Weights of a small sound classifier.
Training: muon at rate 0.002, 4700 steps.
Rows from block 4, named by matrix and row number. Each number is 128 + 32 x the weight over its row's rms, rounded and kept within 0 to 255. All counts start at 0. Numbers have three digits each. After the name is the row's rms in percent of the matrix's.
# pw2: conv module project (model.blocks.4.conv.pw2.weight, 192x192), inputs 96-191
pw2.35 097:114141090111111173167171136132131151146099165154131104100146084104064109146074106133175135139149064114167078121152119115138102167117145115161123093161123113114122103136146070107146142126159216169139160158154122142111126096204131093114115171128109119085077120122191185122104117078091166095
pw2.36 102:160066098119146083180146124158084100098149109145178138087073146099147144195168135186070142089156066098075118135100168151107130112126109051120170141108159144113138120179068078139088137124144161060174148106179138123087111100117140125205107107146091104147132115149089091110108090163122139087
pw2.37 086:137175132116179151099152093145156098113163157147138220151162085076184084142113130179108119120127147114168125132140139125095152094149118122076144126124050142157178169150138212106126090198083107122092123119168117079146071101128111166124082030160162112133115144135161185134138107153118105086
pw2.38 101:196171116141102089096078108132121118113156144134102168108181096136154089103109150139127099093138082108200158136166103154150135104144106118077066149177046103138112098107114115126155161176180114122135171134103088145197146164133135093128111150185071119096116133123141125137044211117196136113
pw2.39 105:164151086188172143191153212137144132146061127113154139157091157127043114139167122110069173121114154140120079136111102145126168086121093145133156115129107136132144100167144147173090152152177123165110045110169112145110138161114078161101129131163081136120085166151132151184089072095130144162
pw2.40 108:126137148059145142126105161054066126199093124167083119143110163113106124114106125134152141116213096179124173142139167138069095075174138153202104131080143117077138157175091167139124130072109097095134144134131145134141160125144096193164139130111115116174174117088118093185113168153074101167
pw2.41 099:122114107095127150106155043196072127151132070124114027125127135132177150154117150149196152127174099120097115116106160116086109110120198115131093093136147104104107121135136069118096150130212082103083115130098159151105211097079073151128119152129203146127146115110109132097101110139106120083
pw2.42 098:096156117135112121110111073134150161140152119149117065068157080076167119106104116080125118135144107131138163124122122172109185136141158185094085163116125203124146146095141142100088151177144131207116131158102104117102093168120134103106108129143082204116140126141166102180120122125093184146
pw2.43 093:151128083101088098131119118145191173142134154157086121076108164157123141155146121125156129132127131075116169087116134136127114151129145128068065161110086094118084173118139081158128104113147073140199187117065143112137127123104107091143145148125169118171136173103131063166073122098083154127
pw2.44 100:144129158135060168127113118109075105139105154200174158162117146095092105122119169145099204129121125122123118114102131142155107141176097094135135154148172114111072104210060120077164134080116120132175134149111156134156068168147074081149078079123124161117089150129155069112159089169120124101
pw2.45 098:130070125141151083209083145120064063172100045106091135141187124186112152152131148098125151146092131096117147163204159127136084129128144123174158098121106109174114088143122118084169088158062112155129096077180153082138096089079151147113140107113198134188104089170144119108145094095163136119
pw2.46 105:150112150175124126178094168158109134060134154108109150073179133097078090106114088124176143152124098067094111116121144124173135126157102153134108142172119130082099128129176137092108154127193126117168170147075141144085103112139176098087153146109135092086147151118164110107133159100151104154
pw2.47 090:175129138176117115118180114095109120155108164115043104137199096192131120101171072117138096133056106089166124194096171083135104137100149084153135133105098084130160101125080167151143127155156057098172160150178118134059094110166148129160098147081134115124128108172113131104110182164160186152
pw2.48 104:141173130148106133104090067108202170128123103130123162095159119188107106095134123059106093172127095186083149137113120122059120080194168110101190096166145160182143152166097094050100061189085127129121123153148131181146159158147103134174168109137143147123186126104133098098134118168182172140
pw2.49 098:155151176131173135084104192085136135160095117150122157029140101076136112159098118121104118169119104123129112110137132177153172061094127185123047198135145187158134086114174141133148131190078122132137160086139169113135125150129132135067104126122110096150055116128132086163092110143116165115
pw2.50 099:092116103088129078183179171105143130142121162174123071150161080145147122147147136206072087125116112127145091100190122172139118125105124128094109155107117154087133088230082116151083155158209084123112140113118081203048063127102125118122109135148142098096166116087128137159129174127124189137
pw2.51 095:091157090157174101164094145148124162183085119229086119076107119130117179127123163111140093140081135146126107173110143094115146144156148120128090114160136119141157092045188136127141166129120160142151137184133091061158131107152138127059084140151200155093157078105122099188118198157110133155
pw2.52 099:194151121174180156094141122144151074141125134111157148117165169137175117119125134015144145122111175144120139163172166188078181125136102179136101167086119116130098093164075096073180190127100114135134102104161158044173126109154113112076135113106104115142145165136140031130148141152145113121
pw2.53 101:198118149163133191104087103105147136178110102109153152097159155156149117112116168125126098093127129140148134134117206066135132133123119081138116063050118151114107089140181078119067073154110129142090181130119164129129144133092169142125119134146106032183080116131102145149188159160100194126
pw2.54 109:123125130084092166127208139165077193116093098116139128136160106215117159136159212141203167130185105207145137136168109099139126144158170134147153062122165177126094131051168128163119113153107136141108112082116071144092156133126128159114084130129125102164188074164126193125096133115082085149
pw2.55 091:152149130162126187132082152085140099140128111095147130169170127094112154163090083161161084180101092130138144120147162141096166079119176106191171094133156082120114118130066151078064196139117189123109092095203108087056094139152095123113182095130116104111188120105129138168161110129125106093
pw2.56 102:162085124142133127148162135170131179195044103149181091162147097125103085130130157168144120096128126179116100190131146144095145164123108138123103108149128102081136149035159172074183123101139140133136130107154175111165091130191150058128117143142147154156146113120109156076146124115127078176
pw2.57 093:158108133131126124122108099153124128139123179162173154150139098183130112168165099097153139121102116169156151209102135107109161122070098148185153167121123055112172133160118137141178109084128117110109088094201086100096137143201111176107154136163141109144091098115028097106134185124054151121
pw2.58 107:069133103110117152124150093150133091216088188101153135135147106137194144155154153119105155129139069120131142132151122203108095175200188102093127139134079112123170117140153069135123140154111082145131132169171136133175122156171187089125156158134191149117144146110092175116086104107134114106
pw2.59 097:105150077159170117133102099114163098102141122134140047132140097180128059131178105120130173071107145096168123101157162140142165072128121166140082124114096196150132111179128137165094150088137161061214120156061157093055139120176088137090116139163174084106123154106126141068096078131169111128
pw2.60 098:129152041195151154143126162130132112097134115104082131148088152147118123105072129099106154160126098137099077109097164103175211141110116145134146098134100151112172134161135157116142154084109154103143106201079096026125097197180163138155157133130116127162088092082104121120114107146137148134
pw2.61 100:139114180157070083134078043123137179097154125145214126146083096149138134146124159137140117133126100124133088106158140147204053104138172138178064152108124135135154145194084123083107147096140136092179183127098097156106093149104135138141120149169058086143133096114185139076173162204136138135
pw2.62 102:114162103136089104132079194107105111094112092166130189144146161126120116124147137166121126150065142151067137104109100165116174166168155071108113107117136170239128019127132144169113127141175139201139110119120138078141156077097142166136147103144112098130134094160179130096154112158146122072
pw2.63 088:123099144168148130124124143158119155111066119137126074141117177127084149115001120108099196138128203131113192120109166097052166147103155147112108197136133092132113124150121128153070132162177113145109059091142081141113066156156029136145094125143073058108088069122130097152146198138087148150
pw2.64 106:102150136088146116105085111118131151144201094124091148136158030116109090099042104128093125146154148194193139127129154189135154193193101160159131140154155137187188150056143139101158147180134144122122178116137167106158079117138114114105164124157178123119178135110150140155187172123193171082
pw2.65 110:100115159166125131128106126172159120132139046127150169154092119141140148180077117087135161129094156094127144127123114131128070066153132119122074135119132173128150101222130170106100104118132104116117100141095148123114126121187104090119058062141088090137088089097110152122191059164185160134
pw2.66 087:078044090177112124154120111108084079106114102143122151094069065152089177115066148155147135152151130115098159155133139151143088149131104082093165130117134148085102155180166142108165118137076121146111106145150140108125125150129104112083151141122100088115136134115140120123150142138116133114
pw2.67 103:082137146190124164107111135143152127173166100097087137171122128073201111107141096101141135066155138157177089159124092146160127179137111147143126130129157182117151100215115139187151107133098063097133134144091055182174073131145127131111119123112134130110137147163169178144114164085171151141
pw2.68 100:164133097138172142111189193108113151146168165195100148074146122166131082139095081130118120100139119137148160156160096101138076177130134070155164144167135120102140124190145150159119129120072119143121108119151094114079134088149089085156153174114107099123151112092190107151080194122134110112
pw2.69 103:105162121131136130133119090155147156128124144160150121077174105019066050122128130130105135113105190103145067150051216134100119084126085149110058150147108106181104114171158093099156089110173109137180117104138088165069125118147081136136138127159164133105099141105131185152178099165163137131
pw2.70 096:142200130108113122117103180132116143110144089157114151069165146115127082134115109193053120123108121059136125190130123140093110107083110125138098104090113125090122136161132090086062112120105009075071093148128150130185147121101117179153111117140132100158116146141148133073170180136094112131
pw2.71 089:107087163060113156138131107165120153082100146148150095144112158124139149159156108080117174088193093121098152161087106212101126142150115088125117231114109096113142133175111136157097094146148055192132138117127132076136088041131172154134114136097128119107122165165140035120112098117134057149
pw2.72 104:140110168121139155123085188123114179083107121181115102063118088157151112105081062161118073133126113140139103104161113102080126091158132104111099118118125084125125097138079101123053143139084139100119087154112149066098083170040089085153175118131172148092106119140120121114135065099160049129
pw2.73 111:081112077105100135162143152170123104114100145122122133136097176123102079073183116098233165133127097108181120138139146097118076130115096115123118132142055106085148192142139134102114154129161182131140104108189112114112112110158122154134077095149118107111076143166124152102205174082146071069
pw2.74 100:114096115176152110198113156179117176159110118132092171132160150091124134107168167175138112145118105168116186158091073145180094206126094120164175153109091112130126123136154108143148148149135157150139112095145114082152198047125105084119125138110115102110188153132102130137139185082130135088
pw2.75 100:163137123122142142151089176123154094137177115123135150180188188127145155159124100162147050149039125133133118144156159139088166129116093168117139173186146087131121094108092148101126148101168141163167174102178129112091181094076072106158122126083152117134066159110073091112134077112121161114
pw2.76 092:149155133143136151148138074017129129145122204109102157111172080187154152128144149065157113133092167135177116077166156055152144132129172189142134092061114103137144101146083152161122081114110119187123127096155135081121130202215106165165130080139096185134140194157082160103169162128086085166
pw2.77 102:114102124108088097127138122132148112099107070127120102072169129128168206153117134126161085092111123096089102135090089156142180108137115161179086131122116145149047132114107141154137149157117131116169091151165100105129116128125178113088192074112157099136066144089113140099112047090155176076
pw2.78 102:129169167133125138157128151103101140188079120067102117142145100134150155146132108095138129071143135051159130137132157117117154140168113104125189118096141167122121131038159161162133081140099143125139108101117091152155134062124192130127108140135140140112166108142136110113155078137115097127
pw2.79 093:085128081152131135141137172069146165147102161156155099106140129097216128124151179128121083112138073177084124136173168128159109127171127125118105176129084169110070128091092131114133169116173165157158054156119149121108166171035149171151154079096107132080136102159077135188178106096160088123
pw2.80 098:093149093141113087121172112148159059152051147168115133138182066183133065097191159117139099162093064218120130076146103126101170079092112137190149109148146090107087151146186136108162196133104117170118071129105080170097164156129092164093114178137106104140152131105152123154110124126081113154
pw2.81 103:156132092096090135056156154173140090120098145134082133148052105150170102117156111042033115132133145115145055111160122195148144092133137092096099120129191110141132085178171145100122161147095139176101089170092143165130096151127201190115109061142176079072070145137179154113119085125136148115
pw2.82 102:126127138139163114057118123104129134122153165194111179144160121118057110056096129127110183117173107158134164119123152141137112127059161078076093185138075107036112065075150158122117146113121154120107102121066146132142165119187131110131101115058135145061122125121143195104032118079097123087
pw2.83 097:157144159084132155123142074147083114155120116130111102106128180066112086136089145103153074133203165137057148193179185188120146093181196146112095081129063168139116102110051121144122118150112184163100110172147064201184151158213104170158148164169124144121091131135122156076119081130119134149
pw2.84 097:102155120099129121097104124128120201125121151096141156121179136109116149133133072134081157144088100083113151107170117186148160076173112156178131082160181188098177104126135144154104116106120152072097075130140174123050110099086154174151125124136174103155200161126192153158167128172145160065
pw2.85 098:123106182126131129096143120099149091092141167098146121199154124188105097147111112145112187174101146112155113108123103130102112089120153147138068145110145132164158185113086109133160118115122098108117128118129116091097172174199141158148107134146138136143120084077166130065167119101120177118
pw2.86 098:137154064122184155140120135154073127115102087111096202150155156101111121166148090124128164101138117134114105110126120158110140113162134135163166191127117107107152132120138135096101103111145180084104072155147146110066185120153171125103097162092146168186132086156123177148167060162097095130
pw2.87 092:148099181170130152122070144117134138103090091088071158157129159136119182124105107141172135141122084107143066120132095084106128150119156079085119226112109144145048140123118160057126154158159123136156192119108133181114109124088156060094166083214118084115132141163079130170150148136155090130
pw2.88 107:151163154151198121159107132050109126048158109119165179113087126111178102099160147191089122126118174154148094143123101123124160084128146142143149152139143187165172146023115123099171151131104127099085179092137115143164119113179130111141184171104132153114219150133134144135075174142086145174
pw2.89 086:148071144126119194149162120139074127114039129096167186112232115146135178152155112157116166086199160119082129126159127158124108087140142111162121150121085136139123102172166081128151147098160082168130119105140149118134144131087158161054076161108138114158145116102130115136120159111218187173
pw2.90 097:098126106103190140150121116110155156129094168088163112090174127024138105139143144094103096092116194094150118116085117145173115147160128129120159107109125153104133180173141099142105154098116138119084084172108100110109112061107157064060153158121076117120140121150114111148124111131067117089
pw2.91 095:117124100134144133100121054112106094108096166121176076180064072117148165131116160108184119116196132115117166198104053179078135118120221159132122103122112112148133172140153100151141123060149122129163179159130096163155157130094101177149063111126129191168162119090135109136178133134113124099
pw2.92 099:098151122130179135124116119155097162160084144131133149152061139130130116168138117153187132165119161128145124128134163118141195117117168105127096059143116101129106132043143113169176081151142109149126181151110135179131073110087140124104107173173090110138169160077114151101095156134141112163
pw2.93 106:132108118195157076137095083084100146111108153083138111130106168092132108139096072180138098089138163085093155133179118094108125100151129089137152151100130126118144119143120119153184085133131214094060141139155093125167094115131100122108160123067113081073123120101128092142115186125184071167
pw2.94 098:081157135096121198143060147156108175137147104135129156063136141079148130135173148072194128195150144168142135107152078122122181183138155117131160151175149146139142177134140121140173115148091165132089135144083166132118138071117104114117141109167109133101073179171150144142078095048102103090
pw2.95 102:083129117100207125099098108154104124108153141124034145127110156195135100170208099094147141135142211103092134154125126120136162098086149107168126142117124153009178094055158129106128122161098119161116087126141159145133136098067095129155152145093086089126142184170132115142161160106114096142
pw2.96 106:098133104142116100101106096135126147120081098066142091120176154108117066190114102161167167084118106113149090148130119090140169045119160151120114146106104138138119138184083159112157091100166103100133095093125187127181143069109109155152088118097178104174145148107113136171112113119175205117
pw2.97 102:161135123135054148152192151130110145146137129148072173079066111165149134158170186132084164156103142104108117101045123105104070102105137115145144134114132146115181152166179133085099094119129127045109093135129137189151073166115086158188125115126113178155131145159201110152108133133140144123
pw2.98 104:111107082115160052113127180153169095136108080124129085136145127108196150115123140089119081141109045132135084152136117135078114151103093140147133120115101144118085150087097163098115118087143142102142117114096166047149146130128147117171087126135135057141189115096072163101148150127177087175
pw2.99 103:119092104123126102114060128083105114057122097104141179069114145157105162136088144155104140148120135142091156104175102123165120034104097060099157081142173147095118116193105138184142123141115164161137102125091114109094115166114128155157122067148120050119105110118165097157168109092170203154
pw2.100 097:148151109098132172146158167133131167100111156165126069040178163074118100115105119132135090135078174160167115077134056102106097123131127171134119142162145126182098128120154131105151140194126114114174099178141130133089135120154153075110144049112115119172078072099138152192124110083179081151
pw2.101 097:118149109118157138103085083157082179095200100142147056124146138082157150080120127138090128101142116098113144125103140127098148171138089129163131116166143078152138170103089158059154140146075132118109173165098086097104143155147130167128123134122087117140143111110087163197110099116088096158
pw2.102 098:110067177160153076136150130138174129056120113164112086079172085150184109097143111182104129080092167066129075137117117171151154165120108130129116177142127083056105130099115148099100107007155113161133124064071143165174122161112091137152123177111149117168123123182178124099158073084111130141
pw2.103 109:107130104103107049158101156109126174118160185114130113088063138075190077106130157164113066119121097128103148101118150138133177124037133102131147132132149160126121129230156097096194100106106137137104115025095119083096137198118160118148164110139091074130092138165121136176170114067153122118
pw2.104 093:154103136155141102166110111123131137101176114077145145157173136135142169159140161153121130134156075122141195099147116120093171177108163130099091166085066118172111126127142072149130150157146110111137126126116117212126148131111175098121151150126121093168156110125173159151134134051117133158
pw2.105 100:111079137191110098105079144194154136142068130086109103162070076114114137100131082104099089121106120148106112127094101102107085124118157150070154182163091184135140061133036113149119136173095136173092104138133155167109146145141117070100150104100126115074135134137118129177054212124096190135
pw2.106 097:124157085121160129117126132137128119101109171121068170154114101162119127181155150100157159107110100098138162181131125161170105195109150135198171189182092106144180077124119113075080112115152148159137118126174109093063129095171168110150074107091115165148084139087138034142124093135111066044
pw2.107 107:145127142079087174071167163069104138142116122091082118127080169133051111123081120066089145100094140097173107143189124175205155156115129120058124130098103129116101163155171127199156098163105143153134104133136135121141165151119121140104133139149079070188096116130073108109116162100143159185
pw2.108 099:192129079176140066024118155141147149154090106165107164124123153158176126114124084113137046102111094069121125156090187169104148090088127169127173102147125128102120102122063137104091099140110162111075099117119140123102113147160081099111103116115138166085124038165102167101189172163129151091
pw2.109 102:181109101130178133099130119105156114087176153096124096113118131160115099144105114158118160101152118146138171105141164139115067106122096129112109108161177132104085175198117158179134082104143137117124149202180138095138111154156105131182165184123161175081084133102131139067145157120119119138
pw2.110 101:142125125061144189107149136130146128140092117085110160141095072144118158160158102080132133101104149128157106084153107086097088117053058147098146060127058095073154145174134120186201126138134113130178123132102109070150125113164094158065160148170097175127147168134103119086163126172089084065
pw2.111 101:120073150192131151091106118141136120093147180082127139139094113140058087135109107160134150182119177157155169119182107072129130111133126116161109130104116201157125124123087147141121078073153145161112178154092081151164141162116124200137144069162101119122162097130082126146123173145143184173
pw2.112 108:120126146155106093138065124125142124129144136118126099145060134107105151072133113108140135166115102132070095196080179162149110129169090071106127136161169138165141113089174100090104086099132105156152172092104122093071092123168106116122138157104115076102168133090159089167196190150134144153
pw2.113 106:090185109129100121136120143150124128153173117117090084201062106073198112083158083164139186157114166150096080092043086111138126129150141090114118145179131111121077108123096131119096155111162174118079209147117098136130157194097108115022137143079132147079152140137142117171170123169172151068
pw2.114 101:142145182132071144107165190063108090101148165107090136138074123121072126133127183118156121157079172096076116098119090073107091153118156037147118124125059112160173096181113185142135155192114136120097059135172142129155131127191110112131118145086134092062081142134135075105118137109110143135
pw2.115 102:131096179132134164095167115161117100108116144089129108127186126099126157120129139125129136149164089124145156100124170145085079154118152138158145098113135085092115193163140144149092115129098148108121102121088076151099163190099124205113118136088170157134063125142048127144137149104128074191
pw2.116 099:142060149139135169126106125123126115161205131083148095045166110188145146150093197137083121125130155172113189072197137079082127143081184150094115132142153104170116088084149093143098151132130129119085101133187125121106113154158082143119078097136098172164166134135098104138139125108127027116
pw2.117 109:099102162111143110117166109119074118136132108140150132137125072149108098111136135127173107116114163127169143106139126078109139060095086132124094136080100125169174167159077141153079130103133136108147100139069059136107112124119148188152108035114126138141101152126123097130050068117087153125
pw2.118 097:107155078140116096121157151140129176077109112129089108104120130108106143178174164100146137109147150177102129108131122131079038136100127123133093120092104125127195111140135131145128095097141141105159094093071129191145079162170158116201171123091111112174069125113091119114088168118114115145
pw2.119 096:129145158115144180122158085120144159136152113051136142117079091113138136119109104133120077057129124111152226148087065124115117139158121177164140150114148125142131164152152129139128143151181092138119083090139064066131109156137133161134080129120132065158096181106131118108141155140129193092
pw2.120 103:108173132080081107151122150151150100106109147113180137144138207095137112120079151148119130162151138124096109096132163042104123130125126142097121180174139131082124152139120123157080150099111073128124084112126167085119130109139082173104102111118115136101089128087120086164118104132132106086
pw2.121 099:137178060140141179125161129082108089126127140084104109168092125082096096086135073082146133143172114167151118092137165155177089098135144142084105134153121128165080108125110078125155160121108134117133182116089106076067114125159119140173101156128174146146107147107115148129102103154160117173
pw2.122 102:140144162162072134122098110127127149112117147162121139135098132151109152042068154101157174149155097106158103129184151052128103116042098073136142167124055184113120136236146150112078203116120106137167169175132154153118145130101096141148096113142096119141097085141145155143142120100078243101
pw2.123 105:111159072085101134086069148113108146114157064096114164136136126170149159117131123140139116109088109123114181103138144135116094217152134142070104149124095099101149191054082166158069183050147132100090095102110143109118089102176120082087111191105117070072099137113095088131057142128107130173
pw2.124 104:123120094138137163157043107169109145160167159129118102155123068111159160041073155078080078179140121131118165117053154161198114095108096083095169091207093150151122122157119149149112099134103093151111160098141203108117137153104149076126179107072133115175098147077155112132093077138117111179
pw2.125 094:144102100125164142146094090067144112179100077184107071051103186123102132114143102105129091082141187134113104126136072142189104117088113068136121082117152163147058121162175142113117140139150148130106087119106112150092144146105147122122081160174113188085115130146127097143082084094119177174
pw2.126 103:143095117143157074148104124206165091082147110157106152076128121137120155119145131066122130078121151065056107144135105130156051201109152174089140123133119165147101163104087135165126128135070188104116077129096089123169150150121159076114176131093149058061131143121158109139105180139126054140
pw2.127 105:116126173089107111124067142131134113111167102106096105128074157120159083097086120101075123168138141064145114163159131228107152067100090135115203151104165131105085092113099047105074141096112104130089120169192173135145127121119081190172105108130116105155124144149130147152146089080097077184
pw2.128 097:130094138134140109120084112061105141130157210114064151162144116089143215105209092139141118127139127098047174117145152152133085144122143123099121080129123085106150102107118132153120095069114176112109083172107105102193125151077159113138081183123088182106118091161160079105144120141138056141
pw2.129 091:077089103123075100075103156126138069131150133103120155140130102084121126110173163148164136101098113086178143109139149107093113119048133120120136156141118135154100107090100074103160101075142171127176099054069127125091153103066064101150135135150134156101114143133130115146127134152090110121
pw2.130 103:143182146135122082108141104132144167111149043093199166102114155132109152109124147143129101114148137167158127098153098102131080028116121075142175077142120141177110225163105117130131126124132121129103121163121186084078175116135091097094119125104119110127141115073080093123139082197136078148
pw2.131 098:131118068166124087143167139121150113157112118115167099167117086121071121099239129211138114087114105144188093082122168155156186122141100143129080137084167121091205126134129101127206075130044142086108118192118141121102184130145110154111170083135159109147051107115100155076112123100067127102
pw2.132 111:153175153101083172113155092154094124102126092134150162121139068123107165167145141204060167101111115121148141145110118129106036166179108107149134139094125077063081113134166127095153164132146131105111133162071097157098102149162161137155097184191113179106105072142116102101123123148113178105
pw2.133 088:120133150148089128126171157097103143147168158137112148127107164159152148137107100074134139111131126074058131167157110094166143188183102087089093139111140084126122110176155136132164144170136129127099113074095121170088167120144102194154200122123103189100130149112171065035185142125139097182
pw2.134 100:142103186122145145127077148135096161112100088113112091117121098130114103094138149139145145144135145138136182100136120096133190117125203126135097106109141055089157144064185199115104112118068104138102145131113136119116150134144135157138055105147095187135177086117128214067156064151179108106
pw2.135 094:145160151091121113103145108113133085175168133103087119142076088086183108102139072114178166121171215121137074133066125157142069186047136119112174156128139178115120114149147095164152135139144127128128136163142101157127120135122154191147146159118132103175076156134145111094066144149142160111
pw2.136 103:092154155092151045110098108143132142093176151137125080103082136156175153083109087132138161138102092112144129084173156089099132132119153125149062122123128153133084148126110100132136137144094164167119205148116163127141106171124109113188115143112120115171137126138117134122136140168149179106
pw2.137 090:156125090154111123142190090138151146109139111179148126113137150141102111115154108161162153175160152079146201200117115139147186120185075149139156105096066141136151148131092154116182126121088107097125158161155136096121165192055084122125142097133149213147075122107099049125147143162164174147
pw2.138 100:093148170167070078142092096157121131142150107119080172158150155098142100123103143125170141106197106099128128086074191136162103101108203144155133130087125096103110139162114122129120138116101123134110108099146117120051131165115093154097213188216143132124119091150175129138158066158113103116
pw2.139 106:188152174123121132193091108152110129103175140135189095110167122145066200092121123138121130097096102181153039134112140091149123123075155144122047136128150152130129146119127155124125090144094108113168155162118121151154155100169102139135107157125120111094162124145120161121105150130164190106
pw2.140 104:140082061088113147134112122104119120104137150191140120116085171123118082116155110143173058110115128102085101130088153119141090088121162084090170140171175152105103061117093106130066144155124133164140139099142172149135128132079121045099098113127138178149040127073116155111121068113118175131
pw2.141 102:117150091109176134117132159099194118095116124171155076135103085121163122134179115125151114137084102176157099144103157098140149136085165144121174146122107130065073141078132122103129176107121184156168089119188189147124078167095072229127118110107118186095135157087117136114170145150102160106
pw2.142 108:127126155102169078153141143091092098146144174109162094150145168188125104102199102163154155087120167137090140135116170214140148141199088121206132117132172084164144120055131047146162139160136190194164130167183100132153152087078143097129171154133193164136195106109121120196101114121123113165
pw2.143 091:118043147113082146153191150082172179207121137150149086131102121174159137180117141113067085148179143134127141089162124129063098142157175135146111158091230103083101127136112156109165081140109150146141097125134140103154157044156089136153101158088154104134148103162090103231129165122181119095
pw2.144 113:076156107170115099147152118147166119132104142036134199089080123155053152108121154087126128142085148201126122161148132136118123192104115111102128144093066128093162170139162109084189154183157074109156123123106125118129120097072165089135059118129130148166090142120170102138104097071111082118
pw2.145 094:157130099099123115139121124087110105146198123093144136181178154146103171132100205193159053149094082148154099122109156109109148182164154128151120109138158131091111140041101162056120108136147102140142126159071127079141126116170124124084098118104124097102130115144155102105154121053161187109
pw2.146 109:131126234106184155123125117169072155148120198130116108130125197145108125172100104161169174076141142128092116085096166144119174119116089132137153166132159109117110183039185124117086112103153119178096160122144095056159177077143135139118119147145121104115187117092116106120116152053158146124
pw2.147 103:182058103106162094153129187182186074161110143169129158198106120146122122105129100142171168142126078130099150153134137131127079167093088169129125108100164054103146159069199144144174144106116116142099196116154134108135113073111154094136136172133136116142160134193096179107186115171169131107
pw2.148 107:125132176111188166184149092109143155101122107106140117105118088148127106200130185130112193131075123114098100117135038120161151159083119104122188122169202093135090125125153156104117109122165133156074106162161138096132133180163113110076085067081082189102090126138120115081194156151146091110
pw2.149 097:126168132124137153125127146111115149134164080169152118097051160094099164128103141157139077144158146110125129109123123135171093092202144150103070141163188130083165102066108094112142168162168156177097104113089155138144082063066096119089098150129082172082142186116136121164129147075140104180
pw2.150 086:122117204127112053094154159110109112080124114136132162120148136119166076113159105137143154137130107128123172102124082101167055193112170080107144141098097094151159123160176077129060161092169161074116149139099041206181111114102163142147168126158143186125050137070140175141101129080114115137
pw2.151 083:165115062185117110158099153127152119108085124111108127107138156137126138124100174164136186128170109135093137149132201085145125107091138117131154177136137140046134059178139169085129106160161145125134102135055142087074163153116189128171167110133133083102103081116167095123177193133130136131
pw2.152 098:068123129137116154116161125140157136175170133158185113056127102164120119125139157141119139185179135155146115103095139137081089180126147135114127124109158109165114130173111120078084077111084118104122145127125131148132131173073169134120121088115065097129129077196133135113094054104117149195
pw2.153 104:140146090129102172134154169121115179119157132099146141151121122091140123126149158163168098167158140093111108130104179085189117080127146069133115127085110098118161144139133095145106133158176133168095112082211105180086100079151067135156102133115145132123078137159111138138109132083100109169
pw2.154 097:114112099147181158134152167102160130187166081155148078176119190180115137149151157101150136102123137125144156114149103115216148077166119130111109143174140110066153198133131164165129127145130092154178159141133077182151130122161156064073197132126100185181167138141143080128083122185137035089
pw2.155 095:093090162178070119092091136138076107066131128108109105109128109125149132093099112134105096119126155094141099126113121156128161146176139165070187124112100147158081072147119121188093155159180083168141104133077162177134097154125118114115145117084095118170089166143084093149112140145143184128
pw2.156 110:123137105080199090137118144125177135193139169102085154152135182141129073110079067110106092104143152153175126126183145096093142095190087102155145130139209158148116171136097169065169171161116178184125153113158119086123106207153206104108156131138153125157191173135168122125098052098131092173
pw2.157 100:103141137050128133114158165132128107096105147118141136133143130121096136089182092123166167177116146092196135120097084106147169167176156136116194115114172127147058096119147176127119129140187130158140059084188125184124189191181108140060113120136147173113129110106153175098157112180118132074
pw2.158 111:168157149198176124112168146105112111127210141100139139123158114133096134139046160137126099110158163170128139134123118138143195112095143117163118163166178208119183163002137164136155155063124127140128101123145141134151095149155131109119166105156102164115144143063109103155151159103105160153
pw2.159 098:089127147096107151071110062136118159193125086132086180153118127163157138196103147128162084140182152125105115127097074092138191100064163123076139120138082096138110127109095161078172137163178118118109096125139203145190078137110127167131150089128171137062158167147126070132126096174112136126
pw2.160 088:117142120147102137189141080156152151115114149178139107125080179099101146164164071121087128156157095120121120123139161140129124132145176167105145179118180200112066111112060122109108111124143097178091065135143052223134171112148126169107138148108151121107120093167134172161096135136125105143
pw2.161 108:110095141156116147131157161094108063139141146170135141154119124133120154163096149132185102054094171141178146106095083073118153101164184156109119131116174161069113078113101144114141148181124144064167131116139126143160101113174148165143175106159183161106169112097121152081116096109113197106
pw2.162 101:103106154195114099141157122172118093210136147174174116106122143159070078138108095134114199156144129161184125143123108153178155145152144110148121157126137130224150147115138107142169085094152103090131160106149100169110124086206147144157087126151062140212185138155123140158138124139118124154
pw2.163 094:134084141095100149108135162123087093103089133121129104078124128102120128117061119192050162189168098093206145128131171117108151099119054175165072093071115087111135162196157114140082098127165141118173137123127187142096161159189165093130093144196167177126078118127179088089146111116143089101
pw2.164 110:066107165152101176092198125180117149144165082160143113098173132106165124144118135132059162138180114231134127128141112171194127080152058150169124111144187133167191183078118105090201130103179128125108152144091160141123166163140146175169115147137152156149204144156153153158146162182075115108
pw2.165 094:180098089164169149110173144125128088119049147118084130145127158155100146187115167124124117146131099172090118128127125140157115114071117102060098137163062107125165102141116132133126189092152110166132085052180133123111115122107136048087149099128139128140144066086151127168208142134126146116
pw2.166 088:128144150081118169080124141078134142089094099117115109125151095079144149121121137057131120187129131166138100078145154123139136140164148121121118129127122128186135127163122106103129165070121097051142105161108153062125091163148101129238122149109113179159122142183110182201140119168155125103
pw2.167 098:120128109119108140099135124099187095111193105103115104145099133185117153109120135129151098140087135190136112144169084174159200206180086157163106098106184105167134129069136117168140063130137102166095142157113108143130118101108096117097137165228165157191209123085114106123147255160123127159
pw2.168 104:090140113157088139152079126115113084107163153114124151128177089158128081191127202078067194143140132145132107171138139140132161160078112143172069102117162182207120151087129095159130089135144125129148176127167117118132121053123182151097167107165146114150142123133148143105162135055134131130
pw2.169 098:138137104107177200094154151129119127078105209127169084158067137098179133110172154115103159088146163108102132117133128157113136157148114086077168162156085144139148101064125094109116145151107143090116162108170175134100145120121153145088095158082138086124160098101142180119153126153108140137
pw2.170 104:156149092124146175136125142157111126168113114068094140090125153118153184130081120084176088132127160110136132085204116117132165170047100086105159178180163180111116105119079128146184163132140152105124063174092129084153139136114108145179072130109131128080124136096127094189139088128144110051
pw2.171 103:119114206117142110107144101162208125134095149066103121093152190121067162112081116095124097109135103174160122198164100182107132146137119200206127109135093139168139135123177129144115101111136103089190129120096141119163197151111133114177152130179168139122137140149127080132167189149116118140